From a checkpoint of a small model that predicts escape time at each pixel: arch densenet.
Rows from block 24 of a small model that predicts escape time at each pixel, named by matrix and row number. Rows with one number belong to one channel. Each number is 500 + 50 x the weight over its row's rms, rounded and kept within 0 to 999. All counts start at 0. Numbers have three digits each.
After each channel's rows are labels from the 100 images, of 14848, where the channel reaches its highest value: "responds to" is what is common among them. Only what is clearly more common there than usual is listed. The data: views of escape-time and Newton fractals.
# conv1: bottleneck pointwise conv (model.blocks.26.conv1.weight, 128x384x1x1), inputs 0-127
# conv2: growth 3x3 conv (model.blocks.26.conv2.weight, 32x128x3x3, transposed, each kernel summed), outputs 0-31

conv1.43:528558660444527461488529573542595553581518467653492542651513456502508599522604523491703500509542531481440512528520555507462475504532518526545530489545557570567459552467506704414533565559564487486597507523486483466549510513480553509473561535532489503484512479543529566565437528462465524484607481493578524524482597501451526521529559528508459460571499557393553417623523516553462465479432
conv2.43:531473616500512502520446502632514559509476500469460524504482515466400556507462445520582402493491
responds to: sine Julia set; quartic Julia set

conv1.14:420526401556609479545458557515518557489525506468468463561481482541450595525533477518485464484504421522518536529531495541521575474518493441417486580682454535489494495451482443494527535482513516564445503466533522442451423471481381468436510502554487528474474550512568378517511463525471534511547501481467592525514435473412499510457513496453536603496582555463540434390477509522476514532483
conv2.14:490460461450453497531489445487454537469460465475461473480411484406375441542427449429438484538471
responds to: close-up; Newton basins of five roots; Newton basins of three roots

conv1.60:568486511514611489432523533521606471458496536599420517570478512576506700515531477483556556502477515497481503526510477470496558467540495516500481534605447517434515452500474534518487483505500465530589465479479520482498409525488473435418478502588462457486483496423405473542440492550515499528550483481553583494500479573484487499540437434412498420352603465542494480507490519475475420524472
conv2.60:481405533442413544487460446461466504486474502545479467605523453526504536495381454531401468526474
responds to: Mandelbrot set; close-up

conv1.7:536478424516518514534506492473547573392478469503433529442538510543459559514552523504518465484498442452518492598486477472522479490511604481467479551515484549471499496513432471464440508553455454510459503453511525558477488532493505433522482562483473492442516469465512468547424508472637552495524492514502555498525474413566563480530575477574514461496534451586544484480454487455557587534530
conv2.7:465538485549548418479474531398528566474576485510408452607450497538473466484449457524417494530481
responds to: close-up; Mandelbrot set

conv1.94:516490402516441537473602455476523500495542493558389533343587543499537370455438523565467428560476564546490486579485509544544544509403579483421513548552518541552565408474582404515499564558523543512572505529482556536580433448491563505426568462499507518522444516510501541518389490546622503455503504523506491511525506497524450573508497495462522399595517450622519463386491484512565519554562
conv2.94:525472469526477443463518556467514462564476501448467512546535498465655500447629520545509560509449
responds to: Mandelbrot set; close-up; tricorn

conv1.67:504482462496635526444471415544526506476485480502616589452518472540470460564466495493448432509450469479503550465531388463563523478499538521557484507590575515485590544495514563450470459504459516498541476449471472620466489464477506567502552442574478509442482519477522507498442548518563577596421484493469475514492510428585510466475495499539478436464507495505508512560497492447492512505480
conv2.67:490514487502471404391520488409471502438467491502474496601485509449440482497404480455405466549469
responds to: Newton basins of three roots

conv1.103:538470498550473529463550528453475516502570536481549505570512493524505480448631519544596549511512472558533506621490500518461487511414557466600468455453408517396574554504458437446484450523466489515468460541507519544453493476502455506523453506472456511403444538501391461529484547532549446624532495499501520483537551565529565547600517515503493562495488468522502514479466482495543503588524
conv2.103:521477474508470638458489483462483535518424498569393476488559428522581460467565459433469507491510
responds to: Julia set

conv1.41:515490522461500479527538525515543459516490543536570431479447469474546524465501522443587461495495542506492492408486502621487499534529469510598495570492633481573496552495496555445595482400446515547587461478494477508537520506539514521548467468555474554530564503545489547554473496526482488538441497499542510487508546510529357435440433509506459448461509486515523480573525502528487469375498
conv2.41:557461537452527513424481407497549478534507429387496497371489496511572493487483569500514421488488
responds to: Newton basins of three roots

conv1.21:521473502591495454529486509508443454516488472558538631566467490522532509464443476528661499517492473497494519642497483575494492525584465582493473425502552442519513596474561538511489588533534530550472489474487493498489536463528501550465569526541475597461493558529450524502534462498468490487545485536416505471531580460461496478469560534468435451583546506514521497518478502494522498445532
conv2.21:587401506497534460466522506510543550504580503571587509527491456548492524473426413504413496540425
responds to: Newton basins of three roots

conv1.122:516470552396457469460422499492537444515483488462466451489493491464539511482546557505417567462421553515558533349487580497536513551521527539502525505432517444508553486454557558475534484577489480465482509483524496464528479564459430496483545467505393472415509420482506437517395475551465432469461514557536461514474411420460530450532407469519506377338555492564406460589525512465473368433464
conv2.122:474467470486604388423465495477555539491554511461483474546481407454444427535535514498433470427530
responds to: burning ship

conv1.105:489549518502522508467493469479452371606515580504563523466503545518527482485468537524606430583508550543537487456485534474536505478463445541436534477474471469478460420539524535491565462500466487412474549463463463405541471505472508533504452489544463488512521488474554555451485560533506512467500534516503517520517498453546508562490461482449571461451534461522470595468522513462446355471499
conv2.105:547488414487488429496451492477511473472574490416448526466424504509489399510538422484444582586456
responds to: cubic Julia set; Julia set

conv1.93:559504590488563460393519480483513569521516490503514448482435524452507519447494522480422459517507461517493510442519508494511555476492492487454501521522596486595576415493518617517503440544522463447534498513498482450541532516468503585483462470468472487522532461427598527496470520529537447469505475458527619456504472531486450542492449516544566429528532510541562468504498517490504461521464
conv2.93:479486383533482439454438499445532467443508470444433434538461475520525398415484500422491463491446
responds to: sine Julia set

conv1.17:499462590510476559506499421470509479505492561516504549504520569551508590563560507550403448483466537505517499547488436421410442475577488466486521559474391531478505499518516543519472488485464437511526496473565498529476495564483571537517508617540488547503545519546480486523444513451545549525436512421508509499509494502459543472557491504506429419543561453593520552568541493451517534469509
conv2.17:491475608481535513519552443421447589451470436537486470527494509540462510428451437529394440476476
responds to: Newton basins of five roots; Newton basins of three roots

conv1.89:506445455558489542571539502479554423408463460392494438509458494442511489445455508467438412508501429446553453448477510433475492507661454540469529497597544537507507499480488594420537457560494454530507497511478550516529458541510540464516479493542505484523536463407585534555497533452521501547462519463532407493522657561503453498497494451489513569454455461628443467435515518536537480565528
conv2.89:458503383508495471492459501472485534501514479446525413422473450509631497464563490403503537438458
responds to: Newton basins of five roots

conv1.53:467467535488474500453510495569401442457520469460471521531531496454498483496503402415454583445461530477510572442493499459550562490401415467443442604490422483437480518471486429531489459502432507473496477489552445526576480516522472494504418519519484533548500526391429463482434473397528546573452571488405547561482355477530510440517481558496488478458517498492431465568573500434482475454508
conv2.53:523410479479422429403461533462482492481447541531574491508548423436479561537534478545431454496426
responds to: Mandelbrot set; close-up

conv1.3:485531458464428541495582454506539489543517552523525417525465503499487552471412437506514434444500522492490516608506448484414482527521573470465498536559517531618513374463523458460502491487525490556441493455476508569495436484515523492555481549507487547452496503431519441534506433433627502419512453510422537475503465481486489474492437453524465488474542453438473451590464497389427468533494
conv2.3:454417497482606452410510524481459603512445501493458477586515439479432455523552502517438531443496
responds to: burning ship

conv1.73:588467448510621512580423471482432476525464538491509525535484521542463426496508465486442521483486489514525511558474436511522580495470559497464534552573451439468511500513489540483388467470469505486464498445474495601495445541450516470614508486581491509461466544414475485558548490491598508497556557520551574515523475452563510548528492459550444501457608484616529414471457516451570523471483
conv2.73:547551433505501450448490500480492431410456459486490505441411435449500411443504584415544474476466
responds to: Julia set; cubic Julia set

conv1.61:538539533595525470518515533494461522564423502538535440628490500564482447479591522542425602515534506531493513501523505543457440477482487478496474620509406403430418474468450536484469572440447440388592463439480511399472466498504428489532465488508513458539492529450523380461402488409485503460511500497496524515480541448462573486468478484517504512478528475442559445499451499504521545443482
conv2.61:498441477520486421469529489474487421478416513514459472608485441453456540394431486517430546541444
responds to: tricorn; close-up; Mandelbrot set

conv1.45:486447507448504590461485428469494457506512591455528510504472519548467569436546472538511517488479503527564520524495407487520523452594528563503582495519487513556500495490515558538501457474464562580517520472560508534543447530507440491538419471564458509489491483427522452485521527480536494496482563477486456490493587510547495521550509474514590489455498500485474531497495482505522463574488
conv2.45:426516438442434473489486445517447468444456433463506509406474570545416494465474520442597460455464
responds to: cubic Julia set

conv1.100:400459513512362488568518592482476450463483448519500584449529487447529565432463482534514483531470514506499550556515539519467584533369446561485495556402456469428545518472493575540554504492580521463487471500558563505516509419492514470419558520476508481498474507415514479494527513537495520442502515527523559511496510568527511485487491529518561456462645567483494476532536493570457587456522
conv2.100:502545460535509504515465440485543463472532546437480548469380527508473424621548408464487572529514
responds to: Newton basins of three roots

conv1.69:507542478425621474375477492517506454496472482606562465545490491561478641500628536507432565522488491454465517569485552490536486485490562526561509507519590507555502535486470487493511541491478477488475494459484488617470436492500439463502554517582522486501496562551511497567605545459500483536471495495434530467462547520398503510507541538611504504513477480428560504556505515490446490378444
conv2.69:525479517526550403439508511405450437494520489471378485608454483474484468429421499506461494533492
responds to: sine Julia set; burning ship

conv1.2:521548527514600460529478613531517505466504496428510434503501486535422486440478409468452462471501442486515565620489471440404526495455527452496531501671466434482457507541512453555446453543539512485475455476487509523477357531510485507547454489581487523536480485510584462631527476480508506544393494525427525519544575553478598562477488518521503552493418534444441429491491503490516503497562
conv2.2:523481451506604435415462489478430524494446477479415459547522484408454468492532569493411461435502
responds to: Newton basins of three roots; Newton basins of five roots

conv1.104:483552488480527552454560503537502614572516541544416482567526514458515539493582545514474510510548471466519477703487490517490448450458523486508515488502461538441466534488521409518517574539508543445535428544498519677540478515448512473558414502498477568493476526504508492498545486526587513500535497455468469510471508540515586505481539527634520450651475524501496404489509492552536554506468
conv2.104:499523482452420432438408485460432403426501509498434474537426480488485485460431445526529552504575
responds to: tricorn

conv1.118:477486478488437472568489523509468449530462489502493357382496527433543563459573463468401600499464534488486520456485526532468482519528483472477471514445505526512519579492566544460532439581461521412432540517516535502513494558513496502546511562444502475462541469522557411379614518432457484440448508503505445472515548529562480504478502514564536598490466520409363408539551504423479526444514
conv2.118:511578401510590516503504516420532441497613502474528453550426487571575446493473493454515469486544
responds to: sine Julia set

conv1.84:394476454500592507387495459479510458510527473492425473454507507523483630477534525520454480490483530520511494534503475482586469460550496529459528530565437541406509365474497542544464452480448454491516467536505449556499453550484500427547457464493510476508502556440459547463371567559563459495539512443439528515490436497568507489488487476461491412484547403419435492618479492504472576464501
conv2.84:447561428500413474418433508488455393512439485495501479507454410572524454494551451443503520535451
responds to: Newton basins of five roots; Newton basins of three roots

conv1.111:476513445415487546527487486485536445484517474506517458481515489494543457465508510456587588478467497506554514584493488524508583485414569580564499578480452531371514472498483628514590467550484456506539522529509551579530492534528574485558475508522503459515431525479479471405452530441619497473439521490533489491485365557650482540500474503436527507504519492500442370465518484500443502460513
conv2.111:507519402503454528488533531370477546485537446469488541466505466568609449495551512432441561501454
responds to: close-up; Newton basins of five roots

conv1.88:521482589460595528410437528543520578487517505535516527562493500560493627544594503520515452512492476537479544508491504448514528465593605483600527506511505543462552512545527518508520405498491530511612482432517488484513531507482466462503504501550482510485531477464517490539478538512463566490559503482514572542480624491567515510523526536553568452538554547512551504565510516575562506501492
conv2.88:488499440455406454413435482452499354463483467472445430555484503486522436493500518466463448540467
responds to: Mandelbrot set

conv1.29:472470466646529477386532536527548576537529511608533561685502524481512724492605541503463564513508490516486526614518509529499503525528511499479510529524391457484537551495488675484443458502530475542434482444526486561495450555482502394513469537508499459432494558521455523530536478562484504560596468528538506507523510556487515479492491499475508407527498538481517484578479501535467482444514
conv2.29:384467471556506494524487471514487493496532479523443420655438549526469476416445444462504475504499
responds to: Newton basins of five roots; close-up

conv1.117:468551431449475475475478491544439366524494501491560458541490490495461560426430500481572558465477500542404560357502519488481516484630461583493538496512578502568483532506546501462572432486490448514460472516519509456531464508487520528437491459506508512506481489473517488452519508489391504469504552475412557529466525471463464524433460543464636575444477508469456540449556500528465457519468
conv2.117:407478463460495514479465423477533428427515493587477519541445466492589434451416480420543489491553
responds to: sine Julia set; quartic Julia set

conv1.87:500499457562495555478512470484523486464546557399431449425461494546520339462436529492559421490546518497542484528524434525520553498435524495444508516508545460511540423507506411458528542496468513470552468478452483519524464498534540484514431528496515494528497428423463439473340487448581517487502517466479539502503551461551507506520485463500521453432551474527451536416528503468550437456493
conv2.87:514430471510534430449528547437519485581449507474451474566533460483517491436643528495453588493457
responds to: tricorn; close-up

conv1.74:439474416441521507524443501495456507430492507436512483489512388563435526473485453450380437488427383398472484525519410512392522509461587454498469463492467500446489512413544481462482512453479485532529478464483519456463482519476444502480543467537510503468463511586527554467471582597504542499513514535446518459548474510502637570502566524499561467517549524477520507471528499530513412464545
conv2.74:506554405569556494454456462457457457415473459420436479487413438430492424496557551487497510510505
responds to: sine Julia set; quartic Julia set

conv1.70:496456458453532518495460503520500513460459463485437564509559454628430437497509478561432470501452448488487542477507429447460544497397493453470487592570440519482459626465501500528464477484504521514595476482553528540555461495475426483578482477531503552448510509554520432483550534485532605455523495484491466504456464425550515484469509530527499458532525520549474519537537481551506484556487
conv2.70:530461466469503432423483451420488441482457454453540476589492420448414485470418540458477461553445
responds to: tricorn; sine Julia set

conv1.13:416518433533537460593479546512476480465460472469587437562446471494506470480486483491551557484487522477498475493514515562540505498545497520463563428469528480457545542534480506503457494424496479455423533467497491476482468505490472445442513534519493430510518510478448446460569412512540527538518551469490618485456461458529440418433518501486489479417559479505484507434485490545485540471464
conv2.13:537533569508536392561553501532533619537492459470531467473507550463533533430574556544507414469523
responds to: Newton basins of five roots

conv1.16:567492444536606549549604511503651515541486499513611548555496545437557522518535546564542540507470566479552523425512538431440458560530521583516510490585396507461508541442544501477539495486444522510490528474530543500533531489501523480521544465507522482464459512550499508504575469518533518538466466529481456483505540538518394512566465472517446452513503481496471499429496491537553503484482
conv2.16:450487519489526468519504478435484509493455479443490428529494500454381453425453484483469368449401
responds to: tricorn

conv1.40:606450458474517453534489465479410503457455457494521443579476493464450582497551501490572516492454482528498559406479496426405506596487558536535487470555513548509518447478540584451561449470460443505456501504519528538514437485536477528524499431565496535465541504454532421554440519472508534451536537566524527563554534548637428456460490491551571546483628484368434431487546487518443446471536
conv2.40:445495555445479526476401473503473454469523469490422545521596476419491492449548470494477405444400
responds to: cubic Julia set

conv1.86:507451537642508591492493528478442544432508539437439419470484513569508454445569478507477408483522429532536468477504412382472514481486513404416448638637483473471521538494495439512478558524475533532591466594489538529513490513487520433541499540551531505556490446483505456517415514476556452512468519489497514514509517511552544521528488484501425448461533502488479467436505523504583441541523
conv2.86:541442432531492456455505489407508505575414486447466465495531416453577476449604541494434522466480
responds to: close-up; Mandelbrot set; tricorn

conv1.62:499505480494540452439508498470521552556471535532409518528534518470463509527482457528338507484484531430523482480483499518523494471496513486429485461505462521452496580582494546569483531512525446506453511476583515387531471468500517525519569475479427470540556459531562531551497506408472522455635491442483457464474460526503577476546504507509543622466507467570561496562514508499494545613463
conv2.62:464481615497527510567477511596499507557466529516518539483545560548560549515541593557560404501461
responds to: Newton basins of five roots

conv1.6:499530473553701490432477516468665476487489496534414361530463497489486574432417534482521417477484471500524520489515481464527470490569494502411512484695457482504529485524512598449503399461461412512536511473476531496424393514477459540540515483516476452496453532514530520568472475541441507554430494481506551493497524526488428483532438434493535472415519460457490488532498502501451499440503
conv2.6:439412484440458506482442457462484556466442479530501488534476495484384521535422490465388442574477
responds to: Newton basins of five roots; close-up

conv1.23:459530612541539515462538501496589524476478477571490485564507533518577494437529469581532454440527590548527505490487565447533446535472448502473510576598473533426435536514450447487534441430576510488552466542489463490495520481505527506505508481470500471496479439496507483496474475508466504475530500496432504485491466443553529467477512496474557485614478509463516510479481508544487551519512
conv2.23:449436448530498431484491482401476517489484460508476417568491481540389516448400470459468434515436
responds to: sine Julia set; quartic Julia set

conv1.121:449513430470510491529458453441497414475506449463383476458484451481464533470486497551392294451463471390478373525492463469522481475524487522455503418447479511472490604492474423450472485547593460498544488461497505528477440534510468473496422498404504462492529465487511448505493491516494453458548515445442521481514409540482628470483525444543553511485457474628440499426480514529515524486538
conv2.121:452478511499638434619494538478482467515508513519477514537448608546498500516547577540456524481563
responds to: Julia set; sine Julia set

conv1.1:497600470448572491616516538497531536542464507434455436421549535460509560526420481481455612485553475460523530385509446475455496470435440451466549476627399525381467486538520405539523493457468486469611506526498511506521469508497508540536402521489480525563483429449519404518489468456527501516371496488435477536463422515448458498507527504493545463504486489564454387541550495467547545537474
conv2.1:504498402493522415433500480411449458466455435473447477538465457440397474452444568462483482453489
responds to: sine Julia set; Newton basins of three roots

conv1.92:525484563488582520456487557555477640485507533506438517553502495508537629534667460549471491479512483482494521443549497495493423498537545510461472484499561525546518581497549541576510373524543507573503524433579521485480489494474479499499397516517526542501512455512543466519605517562451531509617462470506514506497444557414526424442542510584516509577564480406534464565501532522419466456505
conv2.92:481429429403406506490425486534516433499473464513475416445445446503453433491495518458572449545462
responds to: Mandelbrot set; sine Julia set

conv1.31:477487525581648551469490514508520519465517575471561534627543469544504522553479475447463611498480569508496489569500552446627499508528453589499501541542526463565506521579510604504508522474544487535411487478454559431446545589522488506479430537546496515486517497526463550574522551505542537644526571531501539530511528516569618495508513493383528397520499489487519517559495478523508424587526
conv2.31:484473496455593563514593447448479540518485497481496514544498439498433527507362488499381491535535
responds to: Newton basins of five roots; Newton basins of three roots

conv1.55:501443489494477520532537385497567405452479487481518506418486514501464475483387516473439453544477476462529525411508504543361489472441446548448476479518495463493480481490510513438512476503464505453348472504461504454496507531515486524493512457521487508479499539426514539390494508432452540431428492511569536525496494535506455539542478472374563593457558509553522478424525516507488498535501
conv2.55:480460517459439438478443439573482501523428515533538476410554590494470493592594520490480414524484
responds to: Julia set; cubic Julia set

conv1.28:457528469508456499490525552510415535447492534403488470549510529504494712515482581478413512552491518530499423502504512371432518501469529497455537468571489531480514596512546482505570475515470550633500503585503520534534504558515535450503441530466478500538416466449498524515456459543448486485451496495487509478511474596370498453504539539472472582494480545404474515534479504643467529522512
conv2.28:493537454489473623465489572385460556495435507456473439536512519436558491521465507555473541423553
responds to: Newton basins of five roots

conv1.26:547541577593509506517581541486481551540465538506499501522437551469553556478570581517565375490567569524534526408476506541420458521442494552506535549569517489432471437498545442551579475471444491554496492522566490502521513466482580516573458513471494535503486552570478425455527439611535520537478489508465496513508488498518491495515435509549476489505496519461470512538481480484504531559490
conv2.26:471446516486576510467491518344429533454476453525481485558464457526450479532440482497408443465437
responds to: Newton basins of three roots

conv1.22:411475591553583485448511491464550553471528593499522472606533480486523663534491564515530494521526549528485468459499610423437472516517457562486457535464482594489495456521454521513553546433565532553515517664533495568462511496517479435510611486475429508518433512595487579509388464623448536560561476534412497483483503523430531476474478484437520396573441474461487544571479496586486516535485
conv2.22:413514476505542506526495538439461536512449451425532447571510616491444526448416530529502417573488
responds to: Newton basins of three roots

conv1.91:500527509478414457592474481473466422592522473539473525485452500533503645527438584481565513509528497526508430396505546550415561499436506546581505593479502549489415491486429459459545593417546489569698545530425459471480458479514529509447450491453521469511467557471566455436463552526535500412429466457527583513548515453538457525472525482498498451427550490506415509481468492491529439473501
conv2.91:572492468513549460439513490491520455578406482444479464495525454457519469476649599476477460463480
responds to: tricorn

conv1.36:479509554457388494555504522564493454486528501478549513437464501483505594463409446466516489486474508473500504342487547556460562575442521466430519541512516551503374479466498461479525583425524501539601514572469467459464438473544547473486485477517538473515474508442570575529558429494556543510467491565499531479560497476448401523492497553498488477423536510527517529451500482469512513506541
conv2.36:504493532508518490471496476503494480540418460426476491558574481446487491410615500488482412417391
responds to: tricorn

conv1.90:510450452433459522502472528527454528470493442545475494462522523531500406455483487510479546473474535500482535604522522412486538492434511509541493564523479531460521496422478423539461522533477546447677515462462486583540487503525492457476459472489472537493549510489483521434331472467549464426457488521441478473507599529590514487487446559506491575570455482585526399455537506456539648560530
conv2.90:566485452471481420400498509474463440542414505507460455515543437467583492411602466525470520535514
responds to: tricorn; close-up

conv1.63:459450391443518478467407554539451373449465470467484584542436455486459477441436506512385362492487514467504492404514474490582517470505501521476468546529340465391458627540525471488536483387506548555508443519489508430489517584502524499492484495529515511506442489533492553390533506476393478542501526482502522515493443485417532485491497523497500553419523551368516508531538492527443437398479
conv2.63:523360491427471550458427497516526457519448536464503475457554463429512549574479513537434502402496
responds to: Newton basins of five roots

conv1.98:612472625590496512449537485466430611490598534476539526545527585499526489540530476546585469449537533504558520454516523459526513536441602519575476526519444455432498515545521544534536508531519515489492483509561496606533538506464505449549452489505470478515493477489446538589530433611508503451598432578489490448498418594553467507572423494578473501499482451603495479550519498494515540478469
conv2.98:590479437481488660455509465515533597520518458559481503450493483546538481502481424438466470541478
responds to: Julia set; cubic Julia set

conv1.109:497453444494440482452519457521454578457527502551377573432568544481532535523493470538320496506532544493517556578475482520531502534444469494478483484427408489471528581477545450520462402517481508493517475474522471603535603526476492517551512530447506524432453507509481499537516469518482497383492498563502490511467417482548459552478466518507507514548456570584511415520521508526524559560520
conv2.109:437517430464465523435550499452453475523440495521413481597505413487530499443466396471501506415545
responds to: quartic Julia set; cubic Julia set

conv1.42:503592458414536553561512492523461409493492482455581597455542471479504476525495468568394480559529565582582516446477493445481519533443602517563572519542495463512514589532492504497531401416473566582438478436515512564489473477554454530516427558544581574510449427430545432449571477478491504450495522555472477482533519438556503482525502533486516559434568554518456529487525511486476513505560
conv2.42:413473432441499506434520460450499415497451452406459452499498468483468433465490525424527410441445
responds to: tricorn

conv1.33:535528396476506551547491465543593423548491492485610466481464514434501503476612493502537576494501531486550520501509438576547523576493566462607540444531451474506590487482528536433507519472477500421423483449541516578497514467539447537550507485566515465433452535491535527478515476457563548503546514566496511522520591542464463471486518478480475582481552484428492524552513514527469390513531
conv2.33:449508532489433424457456469482493508448454468495440495520486444469443417443464422443460413417420
responds to: Julia set; tricorn

conv1.0:483534429459428459504497469492600434518521450593406536540528531535514611472420532573538393510575546503495504470485525552568470491423503624483516472436498556465470567492493506440507489508506481527515486491479504516482367528484491588587545496455549555482459572534501427570526502489526480457502441525491560534490382486481493520483509489446528512474552533499485427528505511517454540539492
conv2.0:481495522525527449512504538460459471448430460511485489632521466456458517414416443528497563395558
responds to: Newton basins of five roots

conv1.8:465517399421512526513472532477469464451544576475446507470498486550455430503413417494422499480441446482538541624511497493434422489398574388461484436540456474450470496484521518581547489445483467537438500473484546479425437457503423550494447489471450533460469460505609395519505489520592510531527541536595613474520412516549497640508473484505567492542551541545564569392501493480500534597526
conv2.8:416515416532583427545486483528449474411460458518440462509481542379508485514484515445456579516507
responds to: quartic Julia set

conv1.37:433478501432474538435486505554521505485468461483544488537484489518461517473426506473397514526485488510475543512512501446417540513598558490575519465476505483583487514532517514489475480479491465542390498487526522474537493510552535544588510557605547501505520562493485508467502569479452555515561523586593495560494496511469501494484476560492494543507543573445475567621547486538506397441500
conv2.37:348471459493485467504538505420517415478523477482469487598481527476454465510443413446468535562499
responds to: sine Julia set

conv1.9:410516514460630426534444534516529522489488469521461486548433457516489553490505469517515495608519511571501495513528506454411460513507474491443548529646471586412509638521569553488537520489478498547617528494496480502513507553507423576517507501519514514575477454639617415501494483556505512512512526517543472505480445439441511497425518506443538496576510582449424417469496504595414477521477
conv2.9:497396419420530520492439432472466517483466435425487477445477456485403458530451536455463449433482
responds to: Newton basins of three roots; sine Julia set

conv1.107:464521536620601498538549585528532481553503518602609475642533555513545531511541583563525518551511555525508499510508551569554571472519515611452507544445543561604586558514518530555552560520568586437492513544521531441541458528475537488546470488489506469495496517492503507428505478485485421540485527452482505472514658383463479538472549485459434427488465552486532553508449526540453438396518
conv2.107:507471453478480495491444454500501532449618461444421468481401523504467407579510424443429500517503
responds to: Newton basins of three roots

conv1.101:520528481458499489480509569556459542530515568496468484536538576506561471554498507461445394450547523532540534606522502554549547473470506449544499481540436559355496561461479442518495502462455592479459490511477467657537432536465536537566526525493524530504524487483461514539526515440556505517501503521493540531486554523538601489534468553513544547549559576539548360422507514461516515527503
conv2.101:575548439475400514411438509457438418471486472484482486511424457461509469464511466487517601478582
responds to: Newton basins of five roots

conv1.126:475548447428428457558444505538538391560458498508468406415447510486504513473424568451456400481482526524457515454499508553463495474502553575526551503467496499563497394553554523523573614430515528514507467551488533433561416527468497559450500466576506606573491556532505609519588516537419517444524547473506531595484537543471534492452479513485566442422562514499491557537547506504459443487501
conv2.126:518430526449468470524452429518499508454490468453411511433419466439520403578435422479443476474531
responds to: sine Julia set; quartic Julia set